Weights of a small model that predicts nearness at each pixel.
Model: 14.6M parameters, 64-pixel images, encoder arch vit, encoder norm layernorm, encoder activation swiglu, encoder moe top_k, encoder num experts 64, encoder patch size [8, 8], encoder layers 8, encoder width 160, decoder norm batchnorm, decoder activation relu, decoder widths [64, 128, 192, 256].
Data: trained on rendered dice on a table, 145000 training examples, 13.8 epochs.
Rows from block 7 of the encoder of a small model that predicts nearness at each pixel, named by matrix and row number. Rows with one number within an expert belong to one neuron, the router's apart. Each number is 128 + 24 x the weight over its row's rms, rounded and kept within 0 to 255. All counts start at 0. Numbers have three digits each.
After each expert's rows are labels from the 100 images, of 14976, where the router gives the expert most weight on average: "responds to" is what is common among them; "colour at peak" is the nearest of a few named colours to the mean colour under the peak. Only what is clearly more common there than usual is listed. The data: rendered dice on a table. In brackets: how many of the 100, against the usual share in percent.
# router: router (encoder.blocks.7.mlp.router.weight, 64x160, trained with AdamW), inputs 0-79
# gate: expert gate (encoder.blocks.7.mlp.gate, 64x80x160), inputs 0-79
# up: expert up (encoder.blocks.7.mlp.up, 64x80x160), inputs 0-79
# down: expert down (encoder.blocks.7.mlp.down, 64x160x80, transposed), outputs 0-79

# expert 1
router.1:125123134091097104130163149139120146152125114135120131123108122136066110138123137125104124126068133097114121117130138155154103102119153135142128131160167126145116131167176105120135176090106112040142166088103097140108141163129144135125131112
gate.0:138145120121114113143111118159130155110106118111175132129092154158120145153138138131134112149156106155149121090113148113140153169111081133161098136136136108102091145144144139140160146100118197195138085101138099122171110129139099136086064167
up.0:099164159113119124120103130152150134156129116128149134124184077121141157165081132135107099142150115139148140130122113118108124149122134156100102089139148173133128160136157125137136129121165109108135120139071137120118105131169139082137108130
down.0:108104148127145142097130134131113143149075127110126155116129146116106176103089146122113131156155104181160128107135128122128120127122172085100127104130077139136128152162105162124114123149120101156097129131141104138109144123129161108097117124
gate.1:171129090136145128118111109119116099121161100133086143115123156116107139124135134130114181150186107120127115117118109137101145126117114119108117117135121143157095137118159098120121121114121078108164136100168074124119150127125130127119158105
up.1:116108164131112136132104136143096124112126133114123122163096120129153121128091126125138112141093160094147132126144180122120132150113118152099113141124163104100112170135142130118111085156159221129126088136119150121107159104128090117141146145
down.1:130129120144122149128152126164147133162109061129093107093154129088104154095140160159113101176100117085114105111152143126097166156121130123112149125150106148161129131091152116124102107145156164144116126173147109104142163122159116079113142137
gate.2:125115164140092104142103129172142149143083118142101136089135146109115165143130165132127076160149145143140119147100102114128167148132122118096097139129207119142087112128081125153122095112140132095163093172126098125117130121133074152108127110
up.2:139103078129120130140112171092173129142116066142071122159136158145102118130144135127103106140141134100101134067143123116143141149132130118070106100146150159109140095157130133127146118110140095128088122139106142125097125122131118169119170115
down.2:121124170138170126099117096148108078087126116135136107099160150089099126129129148137119164151128083104146144105141106161109090100159136128139107114112132122100153131140135141126118136121101144119152147176140129113121114140100140123213132160
gate.3:158173154161160146136142127165162150158075086121108139116127141143184105111147130130114117089164148129106119129168122136137144118134140093105109121124117144091147138125173136158158105139125148129080113138111148133167176110121112131121121129
up.3:191143151127158150099156107139164147168105117132119117124129150146127098091116128132151121142178123136083118138142130139102159096121158120122133144134111114140133120134087145130126142132115101155097103128148137139118173081132148146083131108
down.3:083077126086102144115147137142151137140134096127110142119186152115122121107134122126139141169101126088118119070119122125114167152088134129164115128155125129149121129149109131142070111146127139131138122104099130128162165111102124146093141156
gate.4:054142172112074150124147132090162122143096160102130127108128115125101108124160149130134113114136128152104139151128095122113136127123140122154123162140143142123096150134150077137108159100122140187144166176122087124153136132100102155154133138
up.4:138103099137142140114129149141137157169097081130104128161121117083118087103104107128152154118120122121111140155150138118129120148111141105099142116125165087128094083105125141113155164194104128127116153142136105124116146158121128144103117129
down.4:050105172142070129115108163114113133147134116100121100102132138149150145181123084106146122153079137145107120117126138114127102113156146126111142167123092102137132135099144122105179119090155147111161163159128126145108125152085160107122149105
gate.5:130160092122125131146097115149127116130091120122121131149123142176127086109133102127133134141108057118122134146112133130156135127150132161146194096137139142158131124125113183149151151192146098113092084124155105128077082063136135143105135125
up.5:069133140128131160118126149173139139120114090114157108126105129124081130146156115133116135115087140102135127152163092148121118075107175097158144121142092141113148138138108132101107157179095100111063138159173152121135090067142139132146149135
down.5:120122104142107134135164100158155137129173158143115164105141117125112110111108089174119133125086139191112112138069137151124134120109084144126150109118136098142124140138099117091153152150137131116114132120130183081163114142134141135123093107
responds to: dice: one (100 vs 33); total: 1 (34 vs 5.5)
colour at peak: black (44 vs 13.1)

# expert 57
router.57:122170097102120090139142146101134099138119128150112118106132155145143145098095146151115152128094126133154108141135158152164101099158132131157070110139127106179120136122151120137150143107083143076167118110109117144113121144114136134147135153
gate.0:177121193090102114136138164145135132150123133125044124109168114116149132135157130120138127082170108117105100144098083109129142135151123096088143118117137123098162127106145137077140132107173147129159140163124137131108123118154154138129177165
up.0:094151116150110152143116129132105096142105106130168121127122159094139136158171105133152129128147116116174142169140131147114119122106141149135155144133050134127118112167162069142121095148091089109113100103090124129175130079126138136119128105
down.0:089099109112098133106162139116104148104073125161143151118129111146087107107120130139122168121125144115104104129110118139151156101105133144096112120130135137154103126157130163134103138081113135133115137174117137166181111127130098144101148171
gate.1:143122116132159126106128115068183128097121097121068132120157107142143137141096126138125112142158144156120112158165129132139119125125153138120133142101177098102113119133154167140134135103157127145150101141159087139087125103100089148145084129
up.1:109128095123122132124124148145145138158115154155099116131145172117105129159168142136103136137099066115141139119173101129130112155148146132148111139106099147147115130143188123137140075090149175057125093153172097140131106154152074138079150102
down.1:184161126134142133103156100165122114101115143112129090134140131087152105158135127144083106138077097177123100123114112152136160120169120143121152175109154114122104138096146159088124144128112125107160131112148150119149098112135135115145097162
gate.2:154105102107145143114117121145157114131133119063132152147129127125126104095155171128078082075157129143161110128170164129121118126110101119132129142116154147149095102092126161155110142109151154090114096110146109127083113108101117101132108083
up.2:152111104125141138114148134094075124125149116085129166124107166112118102090138163125148071082151120133148144174144148125128168128130103077138137135139132109137082152149129121110052112121142116131114102095117134128143117127100171140155131085
down.2:170115094110114141169136151140135143124128121155142085110110189101164107188123152109184158138177153100161123143124121175146126125143112122103110060153089151116130101124138145113129128151123149131143151159121140081103118137131109105099138160
gate.3:160097166112119110139158140084166129156114113095119143177102103137142111140126106130110139087176122161095112154110081126136139113141145130163170153142120101142176116138130148104135154113116087112145144123196108134071080146098148136091132145
up.3:105131134148130130113138130187110161122115153165128132130101145151097175131109096128135148136163120120136097122106121155142127128112123166109137105126069130114109177110086130166143099105115123111143075139138121130179155168099084156154104115
down.3:123133114126131131119151117182114140165113125162121086155118123151119158123121136162083113131144124130113101163129104131128104118128153105137155148098111139127115136158135191139166125108102115138091143120176149098134127158172067115142118133
gate.4:183144161094103095119134114168095128146135127127100102110125140117112095119157141126176155136139131128121150137133172139123136089124122126055118116121123104136157104129122114107162078190117140179148099125146132145133129113113117102138164113
up.4:179118135100139142135098136112109129106133111098150116156074147127091151144095145134129171168091176072132140135090119138113136155141150182105140149116116103107133120133112112143113125148109099138132119106085134136117152118153143113185134104
down.4:103101115170166121159125149136127140119141094117110108152130121160113145141163117119139089156098137171111119095142112126106131171122126108107142153174138149134152159072143111130138120103092112094123115133191131084147099146068159169176132142
gate.5:178100071125146116116126083138160140134123099104106147159150100126131114139119131129159110110097117128097116137122176138132192105106106161112139151141115113134150109109111128131103166142145128126149144159110152125136117067109146115163130129
up.5:150129164137117123167125151147107117136160153132091124135133107122089154123160152133136166220147182157119126138112158119135132184131111131114110139117109139104102174121109113148136150146115126106121106114151137140164114163151123138080150125
down.5:112162133100111119127133093130108082126117070104129152127135152127116116123112118034107092121155131058116147089139145146146186136125147122087104089139187136139140133109147110158161148110146137128132113148114123133151147084111143129158118158
responds to: dice: one (87 vs 33)
colour at peak: black (48 vs 13.1)

# expert 34
router.34:111140125151167145144164170152087084168126115114089139138135153104069095104120134134126141120134098150137122129146111140151164123110135151171131123127188118182127137134135162163172133109087172067132151119119136133133119123084127133101116149
gate.0:140107100126134160123140160114146115128095130104115135099108094102113137156117148137079072130105145111101104121125107122088097108140119151117103094125160087148107172099111127141147147099155123125105105133149109149114110129166147151079149108
up.0:122096125125157119125133119102134099137156104104090121116124126143100128120133148130115137172145078099125147090120091144192129129069100126160120110117129090106132122131116104112132090107114172120093090144127118143117113152182132142147149131
down.0:063137144119080141102144145107163122147123121143121133176146134155101147121124106074126116145100136125108138079110142123122105099149153134167143119145156151139155144138122149082133132156124133127141106149166103101104146096129192125170142153
gate.1:164130113146125081115117133142086115134175113103115108134143124144106155147132126123115158090084161113159137073127100126131150133143137135067100127131149113101099155127161105153114143150088161120164094104122117120150126151161090163109165076
up.1:096123177077139124145158147119138122172111149168115116126097151122120113157092116126077124180158096138101130153130161128159129106126098161151116116141178131133127101116120133138134143077138126141140145132147135131160150105119117147154128160
down.1:146092134099144130125134107143125110139133132159110146153133110101113125126143148184099121112103117112136161139091114124154122109084096148118213119140126134196158100116155170119109138131137160168141126134106135128136136147144130122163149101
gate.2:113150165121132087118108156119159136092113111097150137106128137090172100154160173130163115145136079119082138151134145122178159107120193110146114114123155136122102055127129123125133090139123098154083144109147101135158132103126165108122152126
up.2:115134110119125138157104101135138056087102087134149128134167128153135160101178135124130089166138124122116114157135160102099123094098124122117109112138115127099109199129137134118148120176134150133131150126111122117106132152152137168118137179
down.2:145123159134146091113112134173099122101144169145134122142143156117116112129097117107125063101124121140140096110159106152093152108123143106088103140109117102095161096159099145103136135081120121140129124121114092150154123120115157147105120138
gate.3:109113093110093086126149086099140140122143126098120135079133137146119131132082107133186145105129085131142129131184160125132127083085125131163149118120145142139123124115107134144164165143092107094121100058118134123152140091107152123103112093
up.3:119126116144147138132107129112110120161107098183130138120089138116129175178142149132148180161107152104123169145091148134094117137151145101110121124123163159116117091128131095124099121131157125118096138124109101126110115126143143152087138135
down.3:122095126137078133138138119115099147091133143128123150163103125137178133105119101148134130140151133135144146140090090141109123118123143106118108135100123154124086121088138047154163108124152117162140138149091163122110118152146101115129124155
gate.4:105102140121160097154131126119107121054100084150137118132107139122091123113143109125154125151156111148096127143125080114139150151101114119196128146140133136139148147127144132133125111164103164153111109133167091121110113057137134117102135088
up.4:180158117148123133105114131133177134120139116115105111114180111101186137136134116125142137145147120112140129158108180122177099133152098112114142104124146147132156126130115151116106105140119142113155151129098121134157207159123099121124144134
down.4:151161131125106127157141130123104119137133115177115133134098127113103151152144147105169151157154101078148137142104102105111107120160099123116126147127144120122103140125159145151142083118144144136117167149167133104111150154144099096136110100
gate.6:139079136130131119121139139123104113139138171087176132131114176146130128130143098127127132095119164133088124131156167145118146106149098124156169112144090093140146160142135119095137106162092108156091155133091115125108136103125145123131127173
up.6:121137153176157131075128124136112131165143131140133136083140113097114102154119138122102128117117143160158106111106127143064143099162144110191141126140144165138151167137142147128135158133157134153092114120100125124086144098128137075086111161
down.6:091087143126126100148112119147128125125108150143127101136145137148137174152105141091086172129134134118088146139144143093112150149115186153140140173150127121129127105143152137146122159150139074134136108125116132097118169135136141148124094155
responds to: dice: one (81 vs 33); total: 2 (26 vs 6.3)
colour at peak: black (37 vs 13.1)

# expert 21
router.21:146089112146169124112082118098087129142119141144133131128123135151133133092134165127142095163106119114115110133134093151123113134141166100123128174155197121137163110172131153131103097114117127106109118126123124138114141185132147121118109134
gate.0:150125150151122124131153152147127104131154156136040122147092127109057112147114162127117125120144106172121094122126152148135108113123144114129139113131121056105167105125126110120127151113100147126136122157069137132156151162075127108149108146
up.0:110138149105115105155100127087115122187093128108157133099113110110144127112136085124149128171126131135115114151092159125137143138120124154119128144137144135135145130120203133116117140153121120164112144131151134138096113103170128100104112096
down.0:131097107130096099139092118078111081094137163094127132105100141111109131132121083140163121109058117132121108101151092149137140132117101104103129106139128134145077109157140172089136115132110123138164086114125104134131105137097166152112163137
gate.1:119117050136142101091093119110139111103120139128180130140139103150120135138092129131120102071172106126121128146154140133189176135146180167152101135130118167157086127118098128138140117100145113134161127156126092129106144112154107097144160130
up.1:129119044140120097100083114081104103104124171122188136117122103154140127158106140134115099081174114116138125136140116124186177176135153161140114142131110174157085146131075149136113126108147127162170159142139147125123121139143101121138168127
down.1:122113110117161135154158103122116133151153122134119130105146145165176123131143093127139141127107127140116169133120137114151101094132070139156147103136125142120154118129153119098122119164117126113123131117160137103132134155127113173132184128
gate.2:116154163122129110151143103090202093085140134094178133130136094108123162115124131130108069140145165129125129134141143108131109129169083165164105107135126140125064160124131110129109121153114165125132112102124108139126094177099139091129138110
up.2:095134124133130133155129117106184148143152145125129125087162107066144162117097141125082102109142147159126133109159141118134110126158114140145110079126188145130096147143132093145109116189146123146080118145121110129164112206112126132153137116
down.2:161129127169111129158154136130070123139108173169118125127117138092105116092117124160159127135164128101146116146092136125126121109135132132138114134137126153143126135131158127157132131121126160174140116129145169124088117142107120098081117091
gate.3:147131110132140112124160124115142137165178113131163141089106121138122098143145099124149106111124162141103118114118111129159107136119180124129156140147126099182076094121142161133155170113128151079141137120125132120152090158095116177112108101
up.3:129135108139128111157179130127159116131135124153139125121132091164126080107157095132049087161103135162158126132145110109110122148134137137178064108128141114140129083122120123135105121123115165123119142136086118117128108131080132119152122144
down.3:101125119122112132138133128100137097165117127121117081134158151178151148140082082144126161163146122089091140115089155134101098118157137102154117139113129178153155161135102134183158158098148097140114125122109070151113123117116121156144157173
gate.4:099140124109099084108157117146094112141160146136182114069146132113126107153126146125136144127156110105125131100101108127134106133152097104139109117167125119162157131159103112122128179136197161164112101174125117122122147141101141116127125166
up.4:105107124109112117132137136171144154147132145139093124110147128118115130133158148123125152070152172109139141093091108119125093140123097122123151146149174124174099134173082119132133164139121150126152139147140098123165163140121104143156146170
down.4:149117099132112141129101177111131154112135187130133157158098175146161120119138145169103118082127140108101105167123118178147169152125124107093183141108072088116131113143128148127132099118116089114155113090115134149098135133127114091131137098
gate.5:144070101098124129132156141114115145100148115098168115104096127139148138155128162128143163103173106137136111146124093137101136122112130158129124127120108088139097183144150085129104143083131098117118147135141138129160127119167145117135146151
up.5:144126120144115087114148133151123118115163146130118104142083118123099101147149090129095129136156154119116133102059129142142192165177102147150106135149102109156131090115077129144105145149137139156151116128078123115098143142106178128099145134
down.5:089131133152088103132113128148130151140115104128143085104131118126122129101128119151128117140083152084138156123121147137166144147143126141150131081178156147147173102160141095133145134104117153147131130103146143111121091123103122197093151156
responds to: dice: three (70 vs 33.6); grey die (44 vs 15.8); black die (38 vs 15.9)
colour at peak: grey (44 vs 17.1)

# expert 16
router.16:161078106147130171111146144114111128157112115130089151113131133149116131132175159129116139118114088148124086139152112137163144106087118142124120136134180116122187153120159107137120179132103107068164159104128114131137151142104162178113135130
gate.0:137114172121166099115110104175155120107129163158116134134120106121127103105145117128131095108150143118146147087172118123160166105120146121115139116149087138110123103125126158121114139080116089141101158120153215133176084139156158125146120122
up.0:146119153119179133089094099179159107134147153155133146145129118120153096138141124132153132100125134159128136103153128128158130106134125131113166128141083145113136122101117144123130128088116101108077141130154218136138093129120142153132114097
down.0:082188201168126114121083154122124084117131148081130112072134146167147158162144113093117151115075120123158149153130139122119093094134141133120107107125145132119078121153150104127134198095164155130102122136104132121143132125140104139114145170
gate.1:105144130124133135113105168115087128113130122081103162151084141147139091115086122120133129132142119134141134162100153108086133104168121116107132145129186093115050090137175144160158145094149116148156123150095131128077137164100141134142123096
up.1:164126137127142108100148106120159135139145145168166097106122149098127149135136103126114106109152142080121120090156144148157097118116124081158103123144085155141193161125098120124115091146091116109104137114151134127154137128089163095119149129
down.1:118142157123124120145141098138109114099130130181091102093162126147069138111146141140149123164088077107148087147129111115128127133102170108121082132168096117122124137109138156153132113074105084146147119087144138122129167150087134084180131109
gate.2:142157148126165144129097139088156130129113096097159116134140123096074137143107089131209099144118111107109128125111169131141126160095133158151119128139117140094137105116085196124133136134105087144145106124124156134129087088115112133133130125
up.2:102104106167119132082124135145155083107133116152138135113105161099134119137154171128090226114116129121117119140136145162110135116079096136134158139139151119122122152136120104143099121148101164155081071123172105128122136099129112157120159129
down.2:196101091124109119146158119156122157118105115158118133132099196166131090128135149143110138150148160088124153131126101150132140148077118123115132102121056137088074112137122169129105142164096109140132110125174124104121132120119100143109126123
gate.3:146152127146121126143079130141125109190148122116143141151104095118145142143128123127128142096084188165136135150157087125079127119117142147101132126146114157119112175140132156132162123157121144159130142102142122109137158183148171072118159100
up.3:126139137107149079135145107100175137098122112188103111134136146118151144112090125131128144142084113132167143147149107157157149146163113150103158100145109133120096118113134123109136115084083127157083139111107152117131067164132118166095137122
down.3:137113129114116106117118097137108139141140106117137161133141179121165126134126092075100146154135130142146169116119119094125148134146096085138112116162163151126111137114082135122135109112182102120112146145167124112115099115079148115081099141
gate.4:115128116128125147143114149164157143121114125085110129128116120116146187125114149128083165137106100060093114138127147136169139154128115171079131147124142100129214147097164100117155132110161142162100131131111064142106126127127067159098123111
up.4:121147124158113113147163145137139127128127152135114111165159129164125121129143111125126119119172077097140147187157143116089069101145156086120148113141133170118115139150125178124136096181157106143189122139143159131128106103161118131123152106
down.4:154132150173167136118139131169122159152128083148110122138125084134135142129128149143108174135205130101125122137091124106137110146161103152131082151075080142153127143094150117152105120151098099132122146133149118161095129148121098132112123134
gate.5:106109189111142120114097107138083137127115066174139119127110089137099102110115103125156107120102073097156136100144133131135141156114116164111142110128119194148124118111115145114143086128137132116150118168149093129124169114146122161142144182
up.5:147104119157123125141163117139123134176144090156111123109092110110106109122136123129158134108073122150111123133142102128099097143124128159122066128140160148124093150113058161144110143142113104126124154173142141115119141146137110166132141153
down.5:151112079113082097084088096149150108151115120089132119118163138115136158088142109107099122170060126171111172132109144121136185154123131127101132154117169130080132144140123125090111118097115135134135090130145114136135102110131129140132189119
responds to: dice: one (90 vs 33); total: 1 (32 vs 5.5)
colour at peak: black (31 vs 13.1)

# expert 42
router.42:141116099120145147155123119120080094137161118133115166119180151091128128117124136134115150099081114143134103113104180178161141137114195138147156154148130117127144145141135161152113170146110143079193124121113078102144170157121158157092117160
gate.0:123153133124135152116103125114157149107088172134144133139143097161137143109132116119147129179131119088135159063139107116109164154143126132115150135119124108153166071145093114115130106131107124062145142119134120122127148165139097163129119152
up.0:094151151112147112129099136132138132166142119114141155088132094147141085111131118121177150171113115086126167156079088114145118151088162116127101089125105114154108126149151133157185145141142079116164134095156101127143176131122155122129148126
down.0:099077157117101174107131134086130151149120144111154149131153150114129097137130127103122143118158142161117146128107161132140136114145126139132149121097122110151116142120120107097107141160115076176126123103144094144112134118049132105116130150
gate.1:087111053134124128113125147122135154135170179183114147140168138139165152107117119125106117148175130137132117144115102125138139098130138147075129119114156160169094106125104084152147072125120190124102146113127129131129113139114095112144134134
up.1:131138125114130123139127135146133185115150172166093111123132101129129115149095114130097118146144171140140105120159154124147209177134092123089096109110142198119110095145154094160148132114121194184155114122140146129160156099107129135149094133
down.1:141166116150154112134117142116099111164078121104125124152127097134088118190165121116167119129121126111109172095136097161114130173157193130091147118133099138182110136141097136124109144139137117141098108151107082099130143099130118147131114132
gate.2:096138084156099101172125103166111110181102114108122118139148109110149131097153132130158099129166123098165140086117154128096176144166111141085135130121178138130138105144187134145103080106122124159130154129113142127142137125131135093108157153
up.2:114131117137120122175145134122127140085111102159117109112113115172153110114074120134172153126163106092170129113135070134130099127112100131117113097146164100109107158128146120123115076100121143139143161146112178118095125171137131088125102138
down.2:136145137112170094130132118143116098110106119105119113123149123099123121125125144152152105148133105118131134117158126132104143122127147118104178151089114099164087128137118125116145105095150128146147134092136096120115118108104158094146121168
gate.3:159140117127112143106128115147129174132137119141125171103103141142123118120156194128141160153132196117120146149075110127108118153110114150091157144117123137133056047124139118128111120160138125151116118091133139122108113090119131086116128140
up.3:143128082170178135117089103132110124163117122100144143123128145137113126116124133130126163138115078107109167096078104126129102087122176139132112136116108141134128135130110118132108160077082180061105140079091128132172141114118125176089098179
down.3:143145102133140154131147125089115151154117140126128140088115115109118103102160137119141086158063129149108122126146140079141126113149119116138115131162120123107146184141112141140174130144073082122117160160167138114125109149116156105153126122
gate.4:131132139106092131123152133154149085171101119160161109111109114154105160144120115124131107165178141086134131151099146130164110102107155133102138153128116184132146156118139133134171092126110120115112168131185134131125092100161144121151112126
up.4:103141087171173137163159174156122142109167115128096138117159146123141151134158138126136145115104105143163138137144105139119128151115159101114119108147148102128099118138118111114095118125132127078134103112096102136137133126099123121147114111
down.4:120087115129144121116136103195148144124124145194108123160143128081150125107089101112122121109175130133099126136122148128136149108139129115145143114176113122167140095125159159080131103166122115123125149127117154149114158116175181133109150124
gate.5:075178154165135154131140109130132132107103135164117160139119095131117116122060082130100124120116142142122116047127133120135098152118129175105160133147144124126126121120123142156169157136154071149138110137119136127109121169100128149133105146
up.5:098085159123103138107130106133145132077101136163140133149099104125127103115084131124099127110111130151125126092120127149117115147133118170102168156109152097133129102125129126155178125132119097139132135142110154136051101126103121183144080113
down.5:156096167126137114138136137102133158119132116150089073165172146133102085126128094170139130131109143146150142154080086112104091149116162078103104163109135134117136122163128142143101115118181130155115124095153107157112140142093139172111135164
responds to: dice: one (90 vs 33); total: 2 (28 vs 6.3)
colour at peak: grey (40 vs 17.1)

# expert 40
router.40:151164117096123130107118127110139086176142111084103127102158086123096128126145122125147137112133125119135104114108070183207152068132128116125114161127144113175142190133142131156101179128081126100149145139103151138128127157118121147098121132
gate.0:114138151112134089114157114159086084139128140144118118142081101104093147119120138125157158093120114139140144133167095144168117120133119160102148147124084141136148162135059118136111141154084158160084125118133159128139137080088089130139119172
up.0:141110135124133117133117139184172137122106151157115117160131114129104107098140154130162134117109171143091118087132090121131140097072152110135108142119122198113212171131142151159094135145069159167126152137118157131119147141091117119111129135
down.0:077073143124092076137131114116115144135124139178122096130108108144165103152126095139142144138081122138130136152078107128136129101124114139149143106127160137122143113126118093134137089121129194109120140148099150145157110117099145114130115141
gate.1:136094139123140144126126110122169109126135162161159115147119168133167093121145132130124107132144116117109140083140182134148161104143149127117134112131165120148143107132160151151151095154153113120169104150154098133095166094080142102136127186
up.1:115103165152127114128132132120129097115142150124110125107080139122144124115124115121117091146127151123124120177083153142125112108119121111107133118133126141129082192128094177119155141139164146116149110121219165126133163119108119104142065134
down.1:107133104134172098136152109125115110143125129152130080124141086176081139083116131126120146114130095141145148126142126073123126130148142122181104111117115172194091137114129149128138111142126131142133111117144133124110155113108112139161136136
gate.2:154143173143119116121146131135111127166161158122110129070122118132146142081114103129077105114130106148149135128125148122098101151174173171166133146113147121120136127115116154096112129145133100137157128170180153132138170136131113140101121107
up.2:157156118103131094127138123089129137114112075104093146103113123139143088124109106123138105108158121161114121104169136138195151135130123139123100101121161117119107112117134126127136129111146110131155138107183114129099121146112102198132120072
down.2:062162104136119138151137133113164115135116145116122132103154137149116176124114151115149154118174123069153132137136141108132093126121129145191087090133136153109111147150121109174151101121151166138124117101117094124142112126123072123128145090
gate.3:090090166151108175113116147125169149113161140164167142151173123117133162117142083134148172133143178149130148140125137139084134102118104124178142146126103128100100078132144080108106120089100137139096095127131107136121128146114121103097120120
up.3:146122141143078129133131122117170130139111128133164130113176113158133132118154091127099149150131142199168130157121149119103148130156123096152125164126105125121137106123079090089102086095107154123135159145123118126107118134081146068149116135
down.3:137125102155141125113104116129109108139137161142128138139070115142117110083150125150083130102093145109122140127114090122154129155134149157152114158115135103065190140135123122184142141114112125111134122124158105154128097154147144158131094114
gate.4:136083140100106161154134084089105161126113107104120127120125131152135144171094142134073122138163116131100132123103129104130097144108136128122127112140131071153109090132098140113171131125156162119132151122137098109132131167110156131145135092
up.4:160141092160162089112101168173087127105171152119124127114123124119087148105155111128157139115104127124102121146134134139113119127147123118142117141116178118112137127115150040149086137123136130093141120166097119141128166130165103116112122170
down.4:106114121083132100069107123127114136099103103144148145149128138143140129140145103105134138156112148147129157140133174093157157143145131136156162119181142179132169167119163131154117142115135126136111120124190155137119092067117155167117143161
gate.5:086133101129121116125111121146075108127149143128144120130095140079158134077139112122100118134136111137118143144109087123135164141128174149144149130142111141117086088133103154134159117129136135155075162097189112130132066096151143115089141173
up.5:099156085138127115134102138109092107104150135145149113095097125120121139068128146118062133165141148110121111161126167118128171176130129138120136117134178139115112152129091139125168113145140127154102132123160146125128073111121143052109140137
down.5:118211106145106105136148125127100123143124091107147126095106110095111118079152164107081132119097153098148123129147120095113123118131163129142147128181149102123146135145117131129141158122114145127111091147172156138160118130167120119119106107
responds to: dice: one (67 vs 33)
colour at peak: black (68 vs 13.1)

# expert 11
router.11:116142101150138136110132134088091105156125112098058127137125134131123099105145149138114135113107112118149139132134102168138124141150154128094140145130112126152160130210108112168139157105111129075156131116127119122160150159097122156123113114
gate.0:129102149133138153171120108176118127161124169146130157154086170124119142096129120135118134147150108062127117106091066141138087096138135160135172157117142097111120128130126123126126157140131100149080103136145079130075138110111108155092128117
up.0:137103144102141103145094140105106152146131128109106124138143133107137120151132129116149131105174085148150151176161136109110163164152171085131119127126149169155149153130119095174146134150163128118190142118143142115141135152105151123120125164
down.0:151135147151148171175121090141167131112103118173123122138134117137135123156116127127118173131160149129142114124117134136143129177119136146116108157135106104120106103080104142102135146131079135101104130159133105094181143118094137134173126135
gate.1:127099120140170134112083128145097128098120087108142146157120132109122099129156100131165115143178133124158126146126159131081099134131119128078095137114099164100110142116139155110130132069131166123156086143184169144140123087105144135110161127
up.1:139087075096139144120112117076090135118098118112146122139118129148118114147133182129177118127101148113139141161091142132211113100110158156120082113109092120149088099159137127134117135103148106133158152105105120133140145102137162210170120114
down.1:115119136114099116102147136106163085141128119120137170123110124121115141103129173097131125095081112107101131139128112138194176147152124134134124134137152131114157134131140137158139140152138140103154156106130146127149158112159121113125094133
gate.2:120136125099163137155131139113131125148143109147093151108130116116159151122151095131080138121121151127087136139145120141119125125134103146128114119130115155138125168120049149145124141154084129102107089145061081129155154117159138107145130135
up.2:119140096130114112138108143109107141135109158150125132123151122153135163132088109125109116111087159126125147119160112115139124097183153134151172121134172117162114129141101185096120087113131121144098167125101074137098142101101120107142150094
down.2:136149110077145147095166098121113121135094099100124129131156081168173108092128100155087168172174132108142171121130075139128153124110139168129118153096119148103105097116116117116103153143093125116128144155118091120142104077115139126113128129
gate.3:132149146113130113127110118118164123112191117143125138143111166062161128176157144127140126150163082192110133098075093142101107100137100092143152109135107129103170138103158112127146141157158156174096134115139147118131153132147129118109117114
up.3:168143100100121087116138123111135101119182157128093141108088182105130152176108130133145091107109107177140161123134092138130126079138133098143140122135122080102139129113123124118133140124170135138141099106104168121146149108117104140142080104
down.3:141103110117106119143154103157129108144129148122156147168130141129126126180121157087113137094126093105147159113113123139140124093121162123119123115121120161169091129118128131151145091112121109136131118126084112111133128146114134097136133147
gate.4:104113150139103081142166136086174124171094132190170112112110112130142152150169148128143157139144131214108128128147149130127084132144106098123108097140137151136082129145136110139134124157134136169094153108101140120082104134144127099113095150
up.4:118163147117147151113105084149148121156151122170140138103161139112132113113128110128179146131074173118098130101110147135139165142134126145124135121142131135139143173103094165123102133133088080111078156156091150116157150098142144130139133145
down.4:138133136133149131133118115170131123126064077116119144134118121089151105126160140068105152113101138180067161126087165139127144136133132173154111134097096156154125142083145126151114134149122108153127134135106109114141098127118104142140139126
gate.5:169187189140138109091132125110077128098142102105126134140132107130136103148103164131140122117104082125146117106167131115096147160145140119131105108132122116138082135123095156116133132151155150100137159159152148120098133155143131095159143119
up.5:084083103100152097130147120116130090142154155153117144160130097124140117138097112135096117141176134179124141144132189111144110109153123132132148144146089118148094125145183108101142132138137135092133156131184169132117104059152137155135147100
down.5:121101115099141125097140112161124143160089092147127135142108140133123115116098132128084135159157125126126111116138128185124160155128151159115168112109153115123117169140146158157166120114139137095101133156140171143127127126142131087121115130
responds to: dice: three (62 vs 33.6); grey die (40 vs 15.8)
colour at peak: black (36 vs 13.1)